Weights of a small sound classifier.
Data: trained on synthesised sound scenes: up to three everyday sounds over a background, 26041 training examples, 32.9 epochs.
Rows from block 9 of a small sound classifier, named by matrix and row number. Rows with one number belong to one neuron. Each number is 128 + 32 x the weight over its row's rms, rounded and kept within 0 to 255. All counts start at 0. Numbers have three digits each.
After each neuron's rows are labels from the 100 clips, of 14976, where the neuron reaches its highest value: "top examples" is what is common among them. Only what is clearly more common there than usual is listed. The data: synthesised sound scenes: up to three everyday sounds over a background.
# fc1: MLP up (model.blocks.9.mlp.fc1.weight, 576x192), inputs 96-191
# fc2: MLP down (model.blocks.9.mlp.fc2.weight, 192x576, transposed), outputs 96-191

fc1.547:159152137143119081093205121139116087084097131121062126088092148125153139103131185095178038087125087080086082091131130085101129132114090138188157128079109094108174134137115143117118162203158110123097161172108197076121143182148182077165100138144114111105143121128152166192172114152111179108
fc2.547:095130172102068103115133173103174147099087162122112116120158153134166181067204133119109108132091100142137133124111105120102085096111099122139048145115170089093138074103168137137167160082085129035125094156112180132120147115094109130105083109197152092142107099094115120139153124103177135132
top examples: background: none

fc1.0:092123140175106097146156176130084149132162176170118053108112093163132180161158171149102114162138030136107169167133102129138164116132072157148174127119099140077133070147083113136126134155203130095060162120086175100091114121129131103159086073142078112180129190145132099167132086102099125079
fc2.0:192130131083144112153116067120129151150119085084111138120127135091106088117106096111154086096067166134190106138176130135082107148158151137138102148157109137164135184085176134153141119148100131149135177132172091177137144113163104130093163159101144187085184103103140160135165180164165142145
top examples: number of sounds: 3

fc1.471:091122097183090095118144172126090109118190143161106102118094119182133186141185171141099157156165060127105165138150139094119128127120101196155171111147097116101143115157071135104122131161188115088069131130086153083085095140130140070151118069142068093171105180135117094155136072104076143068
fc2.471:188138116081117091160095092127119150138131103095157131118126138087117094152105079118170077065074143116204095158178105163085136140164144100136118159158140151153132169095180135168181124145122140144136182146177121169135142101182096150089166160113154185096168144117155148139167174166175131109
top examples: number of sounds: 3

fc1.69:131121147186099124155145145142121135128146179164125095121090106184170192153156174173113133142153069148087161138115125113128156110096080159145189122098096124064137096154111118089138135163184125099085129128093193100062108105099132083144040084150106091153123191116122095136129074128093162049
fc2.69:172132119079169098133134078099115165146115098108103148128107121085097107108106093112150102088101156131216108141172117149088094148200143128121084130161142157163137169082165114164150111172129124149151169136147094180172133118189112151095185128095156182085156094143150144130152189197181125136
top examples: number of sounds: 3

fc1.450:129099173126144159119110173117177105108118189160162102167148125170208165174117130153141166194122085133106153105086100140151119055062117127110132119133094117087103088107107108121122086054090199141118068101108175127116086103073076115112081122120095068140094137122105117065069100124136084120
fc2.450:128160134156101089177093076137110176146163065121124104120115121110128102093178094113156114072116134168185132155199126133160143185156132131152128155155134180136135167158146113160120147176163121093143173144133105160164158095190156142119191098165147200102160116147178119134176192183124138107
top examples: background: none

fc1.441:114151126101148093097139133145124149128112129164116120060094129170151136078130146153116152168156102162047068093074134119139085177194088182123163111109090065091170158097066132070101125105122134162059092103115148102147124165093137087172084084103062098121146118141098110180138105107155115156
fc2.441:137156101113133120177095088131126134152135093074203098148129129073089096176135088150192104096100151111188160158149114160128156105117159084155126159183131160208094130118111131149193126159154129136138172128182092184125117098150095181091192165136183192138160196065131141120137184189114142093
top examples: background: none

fc1.481:140078117135120083136151141097140095097080128116110145053072115174151127139142155099140085112082074122110090078122169080166118155168139163198178158129112097110200172136067149088112153171166108109101128109144182123121143148126182068132106099153096100163200146181164160192154101133115168162
fc2.481:081154173134044085102126113073109110086109122137109144149126111116120151080199089086100073092133172128122129121157129112128092147073137117146104122175145129166143104124181123131168152142149135047151182131120095117108130159191111139117147093167086133087098140084167181150169139114100154123
top examples: number of sounds: 3; quiet level

fc1.349:143137176166098085099188140124083134120172159156113069130097141152157178131158189161109110119164107139083166151153135108107160107083036129164175097119078103099119075153108124099136144181194093108066149162056159062088128161144140080177099109149098144111094165092161141151133079136085155039
fc2.349:154123134062148099156098126112161171127103130149155138116127136100120085106115056109168098101079136151173126129148111143133130146175186102111070164145142149168150169083164105113180094136135145138176140106201111217131118079125079163059197123109166117140159154130139147139159205160167107152
top examples: number of sounds: 3

fc1.10:123106133122113085138128162110078120131133143172141090096115123136174183198148153130098062097135033123064125157160104126126185135140099135150184133094135137046128091126079114171127095178143165120099189143075165088079125121144148113120064080150113120166155148103142158148158083143149119097
fc2.10:119163156118102123132144126119113169163139102094089111125110097095078077072134098144140136131085176114189127114146173126144110143164142169131115171168130106192135208120158132094124146105123074128151123121155044170192128175125119109070210099135138180139201113185135115146117164152118099145
top examples: number of sounds: 3

fc1.435:097134138150109104085171180118075130131155130161101118114109116182122171111167183134081132141179099108081143140121154094103114161103070195155178109121108080080124100152092112088128146158149096102039139147076130079111150180114131082155066082160078107130095165148130116145130070074092138058
fc2.435:169131123093124091152091074121135126130121119126185131120085116075107093126103069109193098095064136127204116129179127124114162133177150108153099175162140160173146166103160122147180116170151133124153165127171111186141142088179103153089189129110176176104148145118156147151160206196131140128
top examples: number of sounds: 3

fc1.566:172071144085144111147102171157128109086058162151114136038112103175200159152117135131168096093076108154108087090130143083150103122158135164182136168146114090053170157109071122143133135131172153152117125091129192135126121097142170114107086119126094086167184157145149179168159115171142136160
fc2.566:113185104150128146154096070119125177168141078123128135192140112094081065088132105170079149135202174099160158161149128171139103162129154076117111101170123163198092117129173114119096121148126104120166144158154070161153115106122106149146182148135180170118081113118109080109122177092126121132
top examples: number of sounds: 3; background: none; speech

fc1.457:135146137161101125076171121111097086102108129084090147116127158110129124119148166093139068090115132076123120100146166087076094148136102118155134082095110108126164127151163200129108172136149071096107178169102121087136162192151167093160129170152114168077107103123156169160170130133072173145
fc2.457:100100173092071112099154193130130081097112214146109112111143161143201180109172159117127136163130075152086116153085103117107093063131091161138131127077131093062132096149103122092131125113102165076076094089104199096108095154097168121128061126185100048158122096129108115128114081107139137116
top examples: background: none

fc1.218:137106157111159138101136171126134118104077132143105142093134140174191148118088136139123189164129126157058082083070147093129070115136128175146146102100092075042148128084096122065129143077109106157093078097127166129103124161052143092138069116122060065137156090144099125127138074085137091163
fc2.218:160150093140130124188093097128106165175182095122153076159109119101092103159147123161145111102160091123206173187166109185151191150140120066125123129178134182161102147141132116178149111191173133131169159152138122159171112082154127146153169110127218167140166146123136122114123182189133132076
top examples: background: none; thin (high-pass)

fc1.321:150117132130148119090154150147097100105143118154101124086110191147128114100102147120097126133169141157088094120124138118119084159167087201129180086088111045085169139135073103093125107078162086128058097127097167104093126170071143057191091115099070089115145114130131103140134104110145075110
fc2.321:167130111117120126177071080154131159134138091107154119155118096115121107125149086164219121104080145106212162136113128142149171153106157080136097185184119186188123174128137144141184153162150127123173155144172095197136130103148109145099196118120163164092167177127133129134124194192115156072
top examples: background: none; thin (high-pass)

fc1.524:136070139162129098124165166097129069112091136138093135037072082164142113098139133096126096101099081099091093080123152084136108141187146182188163168109115093089175166130075173100111121157165090109103125126162196129172157129120184106133089102128104089150179134159153144171173106125118157141
fc2.524:088173186104033098110124121079113146088117142100116161137103129117141145079229141112092081088109198109104127111136176100096107151094103139137146117164104083147130099137171160119200179141134120036113153120090118107089127168134110110105123104190091155094084153119133126147150127127100159122
top examples: number of sounds: 3; quiet level

fc1.184:138126149148082120050190174099121110137136135174123109145141155142104149118154132113036140142160131133052134136117139136093106155111072171148165078090116070128112070145138155105122119075135104117068130158088116075121136196124131070170118122142067117122050124097145118108109098046127112109
fc2.184:160120118100114123201092117185145142110144125100150160122117115107123101162146103114221107084072125111202120121152136132144149129170145122143101198149131164169139196140127131132151143153153119110134132122159094168129135111159111153071191137136164167114166147113152171148141201215094161141
top examples: background: none

fc1.299:101095100168109085166080142126118138151163137161155097074101079145116111144168102129139109094132085142146131157141119110155160107138128131148130192138159162102139175146073100145094106190169139120126143105146131145077104084159121137077139089150109140200180147135154147149157109157128138128
fc2.299:138168172131043095122133102133077161135146109117139146155118122101089128125184133126108054078137186093078146161165173116106120168102101120124169130130087099168141122127202144150172173164168081071116194148103102107109144145181085076119135112147108170093105158102179187138143121094102153096
top examples: number of sounds: 3; background: none

fc1.173:132131125153109109093188108124101085117097105070075146106129138119128146104133176113124066107143128076116123076137166047089106155142099140180169119078114091133148117144132194108121188171162089115104165184112108085113151194145151107155123180146137125078143118141140153167176113138091186119
fc2.173:115097175095056120061140186149144090105124172129128146111144156140163163127185125147145133134116031148106103156081103111113096064147074104122106141081138083086117106116120109109115141118099152050107107111099201095124129146105182102112098146158138078155127070114127112132127111123164141144
top examples: background: none

fc1.308:183102182112173129093148168116177136079048143129075187095111110183210140084106118146134146127126114144066100055082172092121070103143129170147151099128105080057157139086089134087128142115127116154110100120136184150131121138081140094129077124132074096099149097132081127142114099111152106113
fc2.308:109174054159112143179096119109093166184168103121149060158124113130096086165150137149140104121189112103191174203153099174175158153121144068143140121162130188205094137141119100164132122197181122128180167138134095158151104088142124162169154125123185145145143187136135092131147164150139133091
top examples: background: none

fc1.439:130113167128138146134142174099161126110146212156134086167138128186205202146119140159153156184135083152091171133098097136142138077094107121109138114123081131068106085132108115127112090095119167133116081079087202112115065123085101116140065106129101087148121167134099105074066075121127089068
fc2.439:141156140182062098109160172124071159146132117155083140115101140145167157081189135105085112107172179170134124126174176108064103168159088193156152136127097099081155118179128121137098134150153109061076185137105125094140139158149169089127116124173087154123139113159152153152155140133110119107
top examples: background: none

fc1.134:149149148181096091066186148093071133126158158161103097139124172133121164121163179148085133117185104122068165126156134124099103160115060179168185075097087080085122101155100142102118157142179087098059153145092139054108151177117142074166092100129077113126097141105118136135142066087084149085
fc2.134:162110127082138090173088099144152144136118125115178127106095106113122101128124087106202097068081143140212130118157113134137153123168181129139092172167122182181172174112147115128167127167165135131139155136186105187120152105151108153053199122122153163135157157122154164158138212184132136116
top examples: number of sounds: 3

fc1.183:106106159124128143155110167100182129091141208158161100148137098174209171157133114171155177169111096166131170116100090135177118058100140101101114133157122151110107122110110085120115074086118180133145072075127183148113068076096103153098112125108117106162130133143101120077082115153125088117
fc2.183:169179142162084065158156128163093149135128093137076135118131125072139112105183122087145090090118162144173143151164135155093108168180128144163100151135125139086155154159164098181098159173134107091117178140119162155171121137195145105126150123174097174118149118160168145147175181179100148118
top examples: background: none

fc1.276:115147114153112094102170105099061136145124076086064141105092121111089136069123180105101068114154156074121093121136149103088130166125101127157161137118115081144158113146124158120093178214156072105104175190103106073142179189170188124141146147135135165096148137125153155175184117140117181087
fc2.276:096120183108096144108141204125174094104107191135137131117164197170179158093188115116107142146077054156086112110075108118091111080119131154128121146094147091118126137144146125072128130092076170092136117100145157142126115138115143114095107172173110065164154058098097131100111116072134153159
top examples: background: none

fc1.521:116146147172091113072176168124081114113159149166098093123115135177115193134163184124113156146157085140091151136132165099106131152121061184162178110097072078090129095159092129104136154139171103095046132152088140061090146170143147061163104071144075108130115150134129114151137071077096144083
fc2.521:166107105090135102180080085121142123123112127108176116096117118084126077136129073117190081072073130128202115132168111143127169115155150111145093178186158171171143166114157115152170125162145131144136176125171107194111134081168108158071184113117154164133145173093156156141145197168158131136
top examples: number of sounds: 3

fc1.50:127152170144139162100141161109092133139132157131099103172137130180170184126114178152128152154167118136081167132099127139112113124115064148104155064095087097084102081121116125133096128062118145139099094108067160079131102156080101079174075108115082076129088126123097113097079057106125091081
fc2.50:129144149164099111083160145080058112141129142132066143110080147178133153113159195139121119149135150157082133116138161097108079164147082208188161095156098099094176166159064144110094148141153084108094134103066099049106164179142184082193109120147081104115132114146137108150152100109100162145
top examples: background: none

fc1.484:139085164110127087109137154134163067059076183100112170065173163129176148130134144073138120099080082158109092082153169046094078067130119127143118156093140078092144134109112152114116176102136151135091131137149160131105119159159166123101082153147078131113148107111186180141152115125109150143
fc2.484:109178082158125160171069102120084195177173107099153068162082052124121087141148109190100150151159158115147163153110126175150143174132155111135157125159110187171102131142129079129114126162205119111160131154137101155184126074113128151161162085149176134143114173136112094130108177127127135081
top examples: background: none

fc1.534:125115179142139158134121177078125125111148198141114086146123125184190181140133155173125163189154093160123184138089102127147125080095108137092142097128088119082095071132095093105107089079103140118123097093085169106104075128082114128150076132127122083147103140119100117070061080119121091091
fc2.534:164174137172086129130139094176099174166144102111105127150113131094083106130182142130129115077152145122186162163187166168122114165175109110102086104164098176149134113194178129164109136162144075077151186143110109131161136154183110115121186147164148202089115100137154169115151177156093136104
top examples: background: none